Weights of a small image diffusion model: activation gelu.
Rows from block 3 of a small image diffusion model, named by matrix and row number. Rows with one number belong to one neuron. Each number is 200 + 30 x the weight over its row's rms, rounded and kept within 0 to 999. All counts start at 0.
After each neuron's rows are labels from the 100 images, of 14976 (inputs lightly noised), where the neuron reaches its highest value: "responds to" is what is common among them; "colour at peak" is the nearest of a few named colours to the mean colour under the peak. Only what is clearly more common there than usual is listed. The data: flat shapes of many kinds, plain or patterned, on busy backdrops. In brackets: how many of the 100.
# fc1: MLP up (model.blocks.3.mlp.fc1.weight, 576x192), inputs 0-95
# fc2: MLP down (model.blocks.3.mlp.fc2.weight, 192x576, transposed), outputs 0-95

fc1.75,206,205,156,207,231,193,223,198,186,205,249,193,194,199,168,141,207,219,194,237,247,189,180,253,192,244,212,219,215,80,166,232,203,201,177,183,189,203,222,171,185,248,181,200,203,241,197,232,187,222,186,253,233,201,187,183,209,201,151,270,196,239,230,237,220,209,149,231,199,216,214,139,173,180,239,206,216,141,196,189,213,232,201,153,218,197,179,136,250,183,264,220,162,179,169,143
fc2.75,208,197,203,206,226,205,212,217,151,194,270,177,173,233,197,189,201,223,181,216,212,235,224,116,210,198,206,205,182,235,198,246,238,190,211,228,190,165,207,151,180,182,224,224,200,214,204,189,198,198,222,199,176,191,205,198,219,232,242,139,170,169,161,181,164,176,196,124,203,185,175,224,184,208,265,191,217,135,225,212,178,205,197,232,187,185,171,201,147,166,115,177,197,223,169,231
responds to: yellow shape (61); blue shape (54); its colour: yellow (27)
colour at peak: yellow (31)

fc1.296,205,204,162,223,167,194,136,205,201,196,165,184,129,213,158,182,176,222,265,223,240,202,229,244,238,181,179,230,246,177,218,202,175,254,222,202,153,183,284,224,229,230,161,218,184,190,230,206,223,172,231,170,207,183,156,204,221,191,157,175,197,229,225,180,190,128,229,180,112,183,227,242,213,172,241,226,199,226,192,211,205,210,198,208,179,199,157,176,168,219,195,201,247,220,177,194
fc2.296,205,205,250,223,173,180,187,239,188,204,202,183,249,183,192,188,191,189,199,202,278,203,223,205,146,203,215,252,89,192,226,187,172,301,165,225,276,191,195,195,235,211,182,168,184,229,241,213,211,224,230,246,216,184,165,209,235,203,176,166,197,227,195,196,199,265,166,168,296,219,252,202,200,145,201,157,188,227,217,206,204,201,212,199,165,191,195,169,192,209,187,210,196,211,213,207
responds to: red shape (54); orange shape (47); its colour: red (26)
colour at peak: pink (45)

fc1.272,203,221,169,225,186,207,172,189,224,229,208,175,235,195,195,201,208,221,214,195,221,178,241,190,195,183,175,162,233,155,173,200,207,97,261,194,275,191,123,184,108,229,209,217,175,177,201,187,212,175,219,182,193,172,213,195,183,172,197,212,230,203,236,206,193,220,191,189,199,219,246,182,230,154,246,216,241,240,186,192,230,182,164,203,182,211,183,251,226,222,227,196,236,204,211,214
fc2.272,185,175,222,212,242,164,181,182,195,197,230,213,204,211,210,132,252,237,198,186,161,231,185,214,163,172,198,197,167,199,196,200,217,189,320,223,230,181,200,194,171,114,185,216,191,201,202,179,223,170,201,190,204,217,187,151,180,211,216,224,219,172,208,201,209,183,233,176,161,254,224,223,269,190,200,236,231,213,227,171,183,181,218,174,188,202,191,194,197,222,199,227,182,195,203,173
responds to: white shape (50)
colour at peak: pink (32)

fc1.573,236,175,213,203,151,179,200,202,200,227,212,157,263,208,158,187,219,179,206,220,238,235,161,224,129,198,203,185,175,188,207,202,189,228,198,215,165,231,237,198,171,205,210,210,252,197,157,201,192,183,183,144,232,222,189,170,226,194,228,190,167,224,196,190,151,209,200,206,232,222,169,156,188,136,190,262,183,132,207,203,159,145,259,186,228,214,217,160,209,173,190,212,228,203,182,223
fc2.573,201,243,172,137,166,212,220,210,211,215,180,223,246,172,233,180,188,208,175,201,257,211,173,202,249,208,233,187,160,216,209,181,209,250,197,155,212,199,181,200,126,207,211,164,188,198,174,188,207,167,274,306,224,209,197,204,157,186,212,187,248,212,195,207,276,200,210,231,117,198,257,253,164,219,174,205,171,207,195,212,182,196,185,214,230,194,197,166,186,177,188,202,153,209,210,221
responds to: yellow shape (60); orange shape (55); its colour: yellow (29)
colour at peak: orange (40)

fc1.570,202,178,250,214,185,251,205,222,205,245,209,217,129,208,161,165,210,196,259,186,187,176,208,231,192,171,175,259,174,213,129,223,187,252,214,196,185,158,172,186,194,204,189,178,190,241,216,180,185,239,200,208,180,219,208,252,198,182,207,209,233,179,224,204,238,227,208,185,109,166,202,202,173,132,223,237,205,277,188,240,225,207,100,200,153,202,155,200,224,186,178,193,218,160,182,205
fc2.570,252,161,198,214,166,228,201,190,198,193,195,224,274,193,175,236,185,177,197,186,186,212,155,178,207,196,204,196,227,183,255,210,207,197,167,170,202,195,172,197,224,316,217,200,179,203,242,228,173,233,245,201,229,174,192,248,221,190,212,166,236,218,188,174,170,234,220,193,207,178,190,203,223,174,222,201,191,239,198,173,201,195,144,198,211,215,199,140,201,196,205,204,208,199,188,177
responds to: black shape (51); white shape (50); its colour: white (28)
colour at peak: grey (61); pink (30)

fc1.12,198,207,195,248,128,223,156,180,163,178,255,189,170,181,182,170,205,226,237,215,200,194,172,231,200,227,199,181,217,107,220,162,225,204,178,165,182,213,251,227,225,177,173,165,168,213,236,199,188,141,165,174,230,170,234,180,197,183,152,170,243,196,167,207,229,200,189,190,213,185,208,219,181,79,138,208,162,190,158,191,193,174,219,179,197,199,195,180,201,201,185,218,198,200,202,132
fc2.12,203,205,187,193,207,151,218,212,199,200,169,203,230,228,200,192,202,207,208,201,278,210,221,212,229,206,174,140,237,220,134,190,210,202,221,244,205,185,231,177,242,253,234,251,234,190,199,268,192,198,193,200,219,234,219,160,209,183,201,208,216,213,183,196,208,218,206,226,187,204,194,212,203,108,174,247,197,189,223,200,230,232,200,216,165,249,213,191,229,208,211,194,190,234,180,232
responds to: yellow shape (80); its colour: yellow (39)
colour at peak: yellow (25)

fc1.54,185,197,177,198,231,153,229,171,190,203,168,179,212,220,267,243,183,215,168,163,214,227,152,220,124,189,200,215,231,239,189,206,216,189,238,210,216,177,191,219,201,223,115,165,168,267,287,221,204,158,225,164,186,230,218,219,199,146,168,180,186,200,212,233,132,189,216,213,107,179,206,201,190,141,240,146,213,227,193,250,220,228,195,219,182,185,181,174,201,181,181,201,212,212,201,201
fc2.54,220,189,209,148,266,252,172,149,232,186,229,218,165,224,194,248,217,185,206,205,227,211,179,214,256,213,190,169,191,159,160,207,174,210,161,198,188,191,188,223,186,181,126,239,204,282,221,201,175,196,207,268,183,200,222,210,198,194,205,212,149,194,219,168,255,204,187,190,306,170,212,175,220,160,219,224,259,212,180,213,206,167,180,215,206,238,208,229,226,184,202,205,261,208,190,194
responds to: green shape (70); its colour: green (37)
colour at peak: green (50)

fc1.314,125,249,210,228,200,215,160,188,188,198,192,146,191,200,194,231,214,211,233,185,202,189,195,206,194,188,174,179,209,135,183,198,218,103,274,200,294,180,150,179,137,190,221,221,202,199,202,219,194,248,162,194,149,213,216,213,227,166,195,217,229,182,213,199,209,239,188,182,199,176,222,200,190,150,189,169,158,193,191,222,196,192,190,182,162,211,166,281,195,177,211,210,166,202,201,205
fc2.314,207,189,226,171,132,201,219,184,198,173,191,185,201,219,177,279,208,204,254,196,183,187,219,184,166,208,199,216,219,288,207,187,184,221,14,194,145,195,216,195,144,207,170,175,186,180,188,161,208,196,225,192,214,210,216,205,190,169,209,191,223,209,192,198,201,223,246,200,253,189,228,217,178,168,184,162,179,184,175,161,201,246,182,216,235,211,203,178,205,165,163,172,190,203,197,200
responds to: white shape (63); its colour: white (27)
colour at peak: pink (35); white (25)

fc1.320,227,201,204,182,181,231,213,204,246,187,202,219,214,184,202,234,221,202,206,176,184,201,184,208,201,210,227,158,172,217,216,191,202,222,201,205,235,193,197,218,195,114,184,200,253,172,208,248,83,223,197,234,171,165,183,207,199,187,201,226,246,195,210,214,231,214,172,186,159,222,151,170,231,204,174,194,177,228,187,175,217,198,209,213,206,219,215,48,212,198,208,192,227,245,215,211
fc2.320,158,177,180,159,164,239,161,180,247,165,227,236,170,186,182,262,236,205,239,166,167,191,191,203,214,219,203,177,217,182,200,181,219,224,190,199,209,158,160,193,174,251,191,184,221,169,193,245,191,202,172,239,232,231,242,187,166,170,210,176,220,172,194,190,203,222,203,237,213,207,191,255,217,234,194,230,192,211,215,176,199,193,178,226,203,177,228,71,147,202,185,204,161,180,231,195
responds to: green shape (46)
colour at peak: green (27)

fc1.522,240,203,194,179,203,205,246,190,220,205,187,223,281,164,161,235,212,179,165,188,179,201,163,163,255,229,215,128,195,218,237,169,132,148,182,200,190,176,236,212,193,213,241,229,191,193,274,213,173,153,175,176,195,213,192,197,199,213,217,205,179,222,198,228,252,177,221,184,242,186,176,182,179,173,211,236,203,191,193,213,170,217,223,208,201,204,204,212,207,187,176,196,173,184,176,194
fc2.522,216,183,221,233,137,145,188,239,199,196,199,176,231,161,157,166,228,186,170,188,168,194,224,201,259,193,210,231,161,221,210,165,159,215,121,222,237,214,207,206,212,158,97,166,183,185,280,150,217,207,210,152,219,191,204,189,213,183,226,204,231,210,202,191,137,217,220,178,286,201,168,231,179,187,223,167,190,230,218,214,232,196,211,209,222,201,184,161,199,193,209,245,169,198,214,203
responds to: white shape (66)
colour at peak: grey (63)

fc1.543,149,227,230,209,188,201,200,189,262,205,235,248,200,200,236,199,186,210,206,187,237,148,198,211,214,193,208,175,253,174,207,194,225,227,188,207,187,167,220,179,165,258,103,204,234,99,234,239,244,198,256,212,201,181,206,154,183,241,231,247,172,205,188,219,210,182,172,192,198,234,223,209,245,189,193,223,224,197,217,251,274,149,206,210,224,233,216,163,226,232,200,236,165,191,173,207
fc2.543,213,217,205,131,194,227,204,196,226,156,256,214,204,149,261,231,202,240,188,196,147,209,187,182,181,164,222,247,185,184,202,191,231,227,199,174,263,168,186,205,130,158,162,121,208,111,216,218,209,203,241,224,187,236,217,181,214,163,201,180,138,178,173,190,196,198,166,212,240,189,236,136,219,233,197,177,235,217,214,210,186,208,192,213,177,156,218,155,164,219,186,185,191,207,176,177
responds to: green shape (78); its colour: green (28)
colour at peak: green (54)

fc1.328,212,167,162,231,247,238,203,183,152,206,206,214,227,251,194,206,211,208,200,179,188,185,149,170,222,202,163,197,210,189,282,230,155,213,165,160,193,189,214,199,163,213,286,257,198,223,128,181,194,232,236,178,209,217,196,227,214,185,165,188,173,146,237,152,174,180,184,213,183,207,238,194,178,174,169,229,223,171,167,223,219,195,137,225,175,208,188,202,167,179,203,205,234,196,177,223
fc2.328,167,220,130,167,244,214,150,189,216,154,226,227,136,216,223,212,215,208,202,184,203,204,155,158,175,215,202,189,249,190,187,238,174,216,219,221,297,183,225,188,152,190,252,202,189,212,199,162,193,190,212,161,186,163,201,217,207,192,183,212,189,184,208,237,195,183,192,187,220,185,241,208,178,188,211,151,223,211,208,181,169,220,160,218,219,219,200,131,195,189,207,189,166,218,207,170
responds to: purple shape (52)
colour at peak: purple (26)

fc1.112,211,194,223,224,154,177,188,210,254,170,208,239,219,161,182,270,210,167,198,218,174,208,159,204,205,135,227,201,257,233,189,211,186,167,208,187,147,176,224,207,192,251,213,201,214,234,203,220,202,198,194,237,223,165,177,193,171,169,211,249,162,177,198,202,209,206,131,206,193,218,181,177,217,194,240,208,173,200,222,228,235,254,181,230,149,238,200,201,210,164,215,183,213,190,232,242
fc2.112,121,223,237,193,171,135,215,188,232,242,175,218,183,162,217,223,206,146,204,227,199,179,146,180,197,164,209,249,184,129,209,191,211,215,199,215,199,221,193,212,173,157,194,233,220,221,184,251,184,180,161,133,221,218,239,180,148,143,184,187,172,228,208,219,219,219,115,183,220,222,184,223,193,189,223,179,154,200,169,235,216,155,194,191,241,165,199,190,196,182,204,211,231,226,230,181
responds to: red shape (51); its colour: red (27)
colour at peak: red (26); orange (26)

fc1.311,227,154,228,206,133,223,191,210,184,199,199,166,218,279,164,213,189,183,177,204,190,194,184,229,269,183,242,122,190,189,193,229,236,165,191,227,204,195,152,189,210,211,160,241,189,182,264,247,168,208,157,164,241,238,204,184,179,189,240,173,165,203,153,189,201,156,205,187,184,222,243,184,186,159,182,216,198,143,211,204,183,190,134,184,180,194,185,197,207,146,218,194,238,146,235,238
fc2.311,187,196,267,178,201,209,223,231,194,183,232,177,194,264,214,160,165,170,173,211,211,179,162,170,250,198,201,146,160,177,188,193,311,170,208,218,231,227,181,209,190,213,227,193,208,286,155,124,211,200,217,154,216,202,206,213,194,186,176,209,185,222,178,220,94,189,225,191,222,203,183,165,201,145,230,236,230,211,230,229,188,187,178,207,197,190,183,143,206,223,198,195,159,212,210,202
responds to: yellow shape (98); its colour: yellow (41)
colour at peak: brown (71)

fc1.255,187,207,230,190,176,206,208,255,192,193,229,231,165,169,162,283,195,211,181,163,206,205,219,211,203,184,224,208,125,216,165,229,207,191,216,232,235,142,159,187,175,199,210,214,202,195,205,195,216,166,231,226,227,226,173,231,193,204,170,205,229,236,195,195,221,190,143,202,235,182,158,185,253,65,235,184,198,226,215,190,224,138,183,197,171,227,219,213,179,173,202,189,240,193,212,202
fc2.255,188,211,198,202,175,185,215,205,186,220,203,203,246,189,220,269,190,205,169,189,213,195,243,185,203,194,230,179,220,221,219,217,267,192,131,203,187,166,200,201,174,204,217,234,193,185,189,197,182,197,223,194,206,199,255,224,170,226,197,241,225,206,203,238,198,145,204,136,182,216,125,225,230,147,206,234,167,231,192,129,197,220,143,184,209,188,248,200,214,133,211,251,147,231,220,205
responds to: white shape (51); frame (37)
colour at peak: grey (66)

fc1.260,249,193,192,216,231,230,200,228,146,221,162,192,250,202,180,215,188,186,157,193,205,196,208,179,262,208,211,207,206,191,145,183,199,178,126,211,220,203,166,233,222,192,150,218,158,226,253,164,264,197,180,202,134,230,199,211,167,190,188,145,244,197,176,235,235,160,221,216,197,172,265,221,172,153,214,164,232,166,198,210,194,229,163,212,189,129,212,197,171,131,198,202,232,167,196,217
fc2.260,212,251,194,184,192,181,197,207,190,226,181,168,278,229,213,146,198,199,234,174,228,176,197,198,185,192,191,226,222,205,192,208,223,210,224,175,195,191,234,167,171,194,200,264,224,155,204,208,212,194,170,239,154,179,177,237,210,242,185,182,89,192,191,218,214,221,279,235,223,229,180,230,163,209,201,221,194,192,194,265,177,186,211,223,204,112,187,201,190,212,207,193,188,191,208,216
responds to: black shape (71); its colour: black (37)
colour at peak: black (29)

fc1.443,230,167,191,183,188,200,227,229,190,205,186,178,230,227,179,208,236,198,180,211,198,192,133,229,260,204,206,191,205,204,148,200,165,204,165,215,205,197,172,184,126,182,231,255,225,156,197,127,172,235,160,203,295,187,196,207,151,212,192,209,249,217,200,196,129,204,95,181,173,246,223,137,155,147,201,249,186,196,207,217,220,216,198,179,158,170,180,161,222,160,213,216,147,201,215,181
fc2.443,147,218,213,207,264,195,183,170,185,185,216,196,199,223,252,189,194,199,214,210,227,194,196,174,191,175,191,157,196,264,191,219,241,147,185,126,183,183,205,185,209,195,197,268,199,268,266,203,190,212,164,215,205,194,181,227,199,242,194,200,121,207,198,193,158,201,217,195,180,163,226,175,163,179,218,209,186,184,212,245,195,190,179,183,197,135,206,178,201,192,207,180,192,208,205,221
responds to: red shape (99); its colour: red (31)
colour at peak: brown (52); red (32)

fc1.465,192,201,150,177,163,166,242,135,181,233,186,215,210,200,185,125,170,195,221,174,205,220,177,201,225,219,163,250,158,205,177,228,264,228,211,191,190,176,231,230,211,189,228,157,212,287,93,122,124,217,223,148,176,185,179,185,220,152,205,164,230,180,241,247,252,214,223,212,154,169,202,229,183,181,237,194,201,234,165,184,187,211,184,212,224,228,170,205,209,204,204,155,219,217,193,174
fc2.465,213,222,228,261,152,161,216,202,184,218,179,182,193,239,206,138,209,195,206,212,210,189,255,208,195,197,202,201,242,194,211,181,268,172,182,175,174,216,225,223,233,207,184,199,219,219,137,213,188,149,263,271,233,213,227,198,177,211,213,213,222,185,213,186,163,222,229,169,191,207,250,192,146,147,222,210,169,207,166,265,208,229,237,195,177,204,181,161,187,183,184,194,147,191,188,195
responds to: purple shape (92); its colour: purple (65)
colour at peak: purple (45)

fc1.325,230,169,231,198,220,132,226,188,184,182,234,191,188,214,224,141,233,222,162,244,185,181,272,151,199,183,177,233,281,220,216,203,205,133,230,188,197,179,220,227,220,180,190,199,161,208,211,200,195,172,190,216,238,201,187,191,174,230,199,132,174,227,141,255,219,168,158,187,179,166,162,204,211,174,222,182,176,175,160,211,213,150,258,267,218,227,167,225,197,171,165,201,203,196,207,199
fc2.325,198,208,213,219,185,167,208,187,183,221,210,179,181,230,182,224,204,221,125,230,243,197,227,240,176,164,189,177,219,192,213,205,225,289,151,229,217,201,194,224,198,197,202,187,162,169,198,126,203,185,199,200,191,198,192,187,171,214,208,251,184,182,254,173,156,139,208,242,193,183,214,189,236,175,217,204,199,174,241,180,188,197,278,163,177,196,155,148,166,171,235,186,214,247,222,193
responds to: yellow shape (58); blue shape (49); its colour: yellow (35)
colour at peak: yellow (31)

fc1.172,231,205,187,115,222,201,184,231,202,194,236,188,222,208,195,193,173,218,195,197,220,160,188,300,195,189,177,245,152,112,211,212,206,199,160,177,207,162,185,186,180,229,189,206,269,173,206,239,211,159,177,174,206,190,237,195,169,229,208,247,191,183,156,237,214,189,179,202,190,219,178,193,213,174,187,177,211,182,137,202,136,160,201,166,183,175,256,180,204,177,235,249,146,193,215,171
fc2.172,217,193,201,178,168,178,236,218,183,221,217,181,226,228,190,189,166,231,194,197,200,240,211,108,203,169,196,186,189,244,209,226,224,188,223,212,185,176,196,199,201,221,218,207,297,201,173,195,200,185,212,180,185,223,173,157,150,230,201,177,198,241,255,140,176,204,189,184,180,229,233,185,180,173,243,198,216,183,262,209,264,178,245,227,220,196,274,200,178,171,140,142,195,196,215,257
responds to: yellow shape (76); its colour: yellow (39)
colour at peak: yellow (30)

fc1.375,195,188,246,229,193,232,166,215,182,224,215,203,217,161,148,195,239,188,213,185,230,143,211,184,196,181,207,223,186,115,206,197,172,158,214,212,180,135,193,180,205,231,173,195,210,286,206,229,234,157,206,211,233,209,216,173,196,178,226,198,186,216,192,218,236,204,172,213,214,181,222,187,217,110,214,226,182,192,201,153,184,218,196,222,193,224,246,119,222,173,181,173,250,174,212,239
fc2.375,258,164,116,159,193,231,196,198,177,210,215,201,163,162,168,219,254,202,181,192,244,215,211,236,153,174,217,167,199,183,198,203,183,200,222,193,174,184,181,162,225,190,192,269,225,241,202,261,140,231,148,167,227,196,213,203,204,182,211,205,223,206,204,209,154,184,173,224,151,188,249,250,205,151,188,154,181,171,216,131,203,176,214,187,196,192,225,147,170,172,201,201,129,214,225,192
responds to: red shape (73); its colour: red (37)
colour at peak: red (27)

fc1.37,210,206,206,181,139,246,218,157,176,245,198,220,217,248,172,177,236,221,196,190,202,170,208,196,251,214,161,216,207,230,204,222,195,183,173,205,197,196,235,190,153,227,159,241,215,217,256,156,212,169,214,162,204,207,194,218,225,247,165,194,173,204,211,200,178,213,241,218,244,134,199,192,175,164,121,267,194,207,174,235,208,204,215,164,203,160,208,215,223,226,184,194,179,260,207,181
fc2.37,185,201,204,178,195,199,188,157,236,189,217,194,182,168,172,157,215,185,202,225,136,188,212,186,152,228,203,194,195,178,210,183,155,195,223,194,229,217,183,210,192,205,186,179,199,257,260,159,208,180,199,211,189,226,240,165,179,165,190,189,185,183,208,203,187,190,216,211,100,224,210,217,196,147,232,161,187,180,186,234,218,240,198,196,185,191,192,200,204,199,186,202,208,217,191,180
responds to: orange shape (54); yellow shape (46); its colour: orange (28)
colour at peak: pink (41)

fc1.565,139,240,166,240,211,229,194,207,197,218,211,213,165,241,167,240,213,160,241,190,159,245,179,210,200,187,227,144,152,193,203,205,215,224,192,234,194,240,166,220,160,222,230,221,182,192,184,252,227,213,247,199,161,187,227,217,196,194,184,181,213,194,215,128,179,268,249,204,188,218,209,192,186,184,234,206,281,190,200,189,171,200,162,183,123,195,238,166,179,219,206,151,211,217,198,203
fc2.565,280,112,237,216,177,201,162,161,216,175,229,189,192,217,221,205,210,230,172,239,195,177,161,187,209,205,209,236,166,180,167,176,163,227,249,222,195,187,188,207,156,156,193,212,197,195,203,244,233,85,275,208,215,254,247,171,168,135,217,232,186,217,216,201,220,163,226,190,205,254,223,211,190,217,208,211,162,213,197,167,173,208,242,190,160,178,180,173,197,165,198,156,129,220,214,217
responds to: yellow shape (68); blue shape (48); its colour: yellow (26)
colour at peak: blue (25)

fc1.47,166,213,160,146,157,240,192,177,193,218,198,207,224,169,133,198,234,181,235,200,253,222,181,171,211,182,239,228,190,153,231,236,205,193,198,200,162,156,220,221,206,229,198,248,202,261,198,216,144,238,235,219,221,201,181,199,200,200,161,214,133,174,200,184,230,182,175,187,254,126,176,221,191,190,176,248,177,180,189,237,176,216,202,182,183,178,212,168,213,147,193,201,240,193,211,223
fc2.47,197,256,265,289,180,221,236,208,182,199,197,226,205,200,201,253,210,189,251,202,182,180,226,186,237,172,222,208,179,183,181,216,217,228,183,213,178,188,251,228,151,152,195,174,208,190,191,200,145,243,259,188,192,211,208,170,188,239,244,207,111,208,214,211,220,181,169,187,173,165,181,163,206,155,159,187,176,174,199,196,198,216,234,197,177,173,210,201,207,181,212,213,240,210,211,180
responds to: red shape (65); its colour: red (43)
colour at peak: red (42); orange (25)

fc1.404,221,149,207,214,178,251,159,235,136,133,184,221,180,193,173,241,274,196,187,233,191,173,194,195,200,179,209,227,143,211,199,176,241,202,183,202,181,188,165,200,225,256,211,231,234,177,179,170,200,229,192,174,202,184,192,210,189,237,193,235,172,139,222,185,210,182,191,150,181,229,221,228,173,193,150,236,216,143,259,222,192,169,150,187,188,220,184,188,208,192,203,192,216,145,201,215
fc2.404,239,182,185,229,207,185,220,168,164,230,162,168,180,248,196,179,247,175,232,204,214,204,234,211,213,186,201,128,181,142,177,160,192,211,234,234,175,196,205,215,246,204,227,138,206,185,226,190,194,161,249,188,186,217,196,212,184,255,201,212,222,207,222,226,176,215,263,192,186,251,237,231,203,177,190,206,204,187,149,192,200,224,240,217,211,167,203,226,194,197,212,209,145,237,224,212
responds to: green shape (70); its colour: green (37)
colour at peak: grey (66)

fc1.55,140,227,193,173,217,194,167,195,242,190,238,200,176,207,212,126,147,233,173,155,202,175,218,217,205,223,166,209,215,163,192,176,209,157,181,235,185,176,200,220,209,179,146,181,147,99,207,191,203,191,226,201,192,208,163,205,247,170,189,229,170,187,218,277,199,185,215,256,157,211,181,206,229,175,204,180,156,186,193,287,135,175,203,221,245,205,226,170,135,171,243,181,195,170,158,228
fc2.55,211,195,202,221,207,173,257,224,249,212,232,189,192,249,190,159,132,250,224,123,205,215,181,155,249,202,119,227,202,231,224,212,223,210,217,178,182,148,218,216,177,163,262,212,160,184,218,204,202,221,213,217,195,216,219,216,221,181,191,171,209,207,182,135,151,176,206,130,223,229,177,185,233,200,207,200,192,204,221,206,255,198,221,174,148,197,207,203,225,200,152,208,238,227,170,178
responds to: green shape (61)
colour at peak: green (62)

fc1.144,189,178,203,172,218,251,254,171,232,194,220,236,195,182,204,146,186,249,207,173,193,183,211,188,196,182,194,213,197,181,166,227,199,223,202,188,205,156,168,165,176,187,190,238,258,177,206,212,169,207,218,169,219,236,242,204,250,233,237,214,251,246,220,209,235,212,186,180,180,194,212,183,223,131,198,223,219,234,174,103,221,131,200,188,198,245,205,173,215,227,217,179,173,227,191,188
fc2.144,263,248,157,180,245,263,164,215,204,194,195,202,200,171,153,166,212,226,211,187,212,223,254,229,211,202,194,270,237,242,186,210,129,220,193,195,161,179,184,203,189,212,192,152,236,187,210,136,149,228,195,228,120,177,181,217,218,239,195,217,193,171,215,194,151,178,208,211,204,169,198,213,197,210,180,192,205,183,218,134,185,200,219,204,187,209,221,211,183,204,191,189,245,173,191,204
responds to: orange shape (53); its colour: orange (25)
colour at peak: grey (67)

fc1.450,150,212,247,226,199,193,247,193,201,206,186,278,143,256,210,210,157,222,116,189,132,178,243,208,243,238,150,206,232,191,187,187,213,143,167,212,188,259,183,203,214,220,196,214,183,220,166,177,181,256,219,218,218,171,192,222,173,170,226,184,263,202,218,242,238,211,184,209,101,199,281,180,142,159,202,183,180,226,195,189,253,227,205,231,165,151,209,205,189,243,221,191,173,208,184,158
fc2.450,232,207,136,116,161,198,204,184,217,191,213,202,214,144,230,182,218,207,198,200,140,194,230,198,135,212,211,175,116,233,250,230,231,202,234,168,174,229,226,198,217,222,181,183,216,198,140,112,194,212,255,229,191,229,239,169,155,212,218,198,226,189,214,176,184,215,261,218,251,215,273,207,168,185,233,169,196,171,193,223,205,132,170,199,197,185,202,194,202,210,188,193,190,176,223,222
responds to: black shape (47); gear (32)
colour at peak: pink (46)

fc1.288,220,179,223,216,147,200,242,160,210,208,216,237,209,181,151,234,226,202,203,202,121,219,198,213,203,203,203,197,168,199,162,201,227,184,192,201,174,208,210,186,125,157,208,176,242,229,123,256,166,156,227,155,183,201,206,174,220,208,218,192,209,236,246,221,283,175,195,218,189,213,175,225,217,175,197,258,246,208,175,121,253,186,172,221,238,226,190,237,198,260,205,199,193,228,203,191
fc2.288,149,213,152,186,218,229,159,217,208,169,214,229,161,231,177,229,217,176,196,210,136,186,238,242,186,193,193,214,256,215,248,194,239,197,183,230,219,224,207,235,143,178,201,238,218,207,95,265,165,252,206,255,118,191,216,164,202,175,179,241,184,182,182,176,141,190,199,188,222,217,163,188,217,228,212,113,233,203,195,193,182,200,182,216,186,232,196,182,222,204,168,215,177,174,180,190
responds to: purple shape (55)
colour at peak: purple (35)

fc1.496,177,195,260,245,165,222,243,190,201,211,186,200,244,207,173,219,195,222,158,213,184,176,202,206,192,194,193,260,195,202,139,184,171,176,146,198,239,192,140,195,263,217,182,198,185,176,208,117,239,237,201,185,191,221,181,177,209,192,213,163,238,234,186,207,221,150,162,187,125,234,200,178,179,146,187,236,222,211,176,232,212,227,150,214,202,201,200,200,240,206,190,163,202,157,192,196
fc2.496,235,201,176,177,160,205,167,192,214,186,185,222,189,168,180,232,182,213,145,202,195,195,167,185,135,207,193,232,222,228,295,217,198,194,191,165,176,221,159,192,262,298,173,272,178,175,202,156,215,215,213,208,207,169,179,192,205,191,173,197,236,187,195,194,173,189,216,210,207,227,232,231,189,233,211,148,179,185,206,144,196,182,181,183,218,199,200,92,181,210,209,201,233,217,210,199
responds to: black shape (51)
colour at peak: grey (81)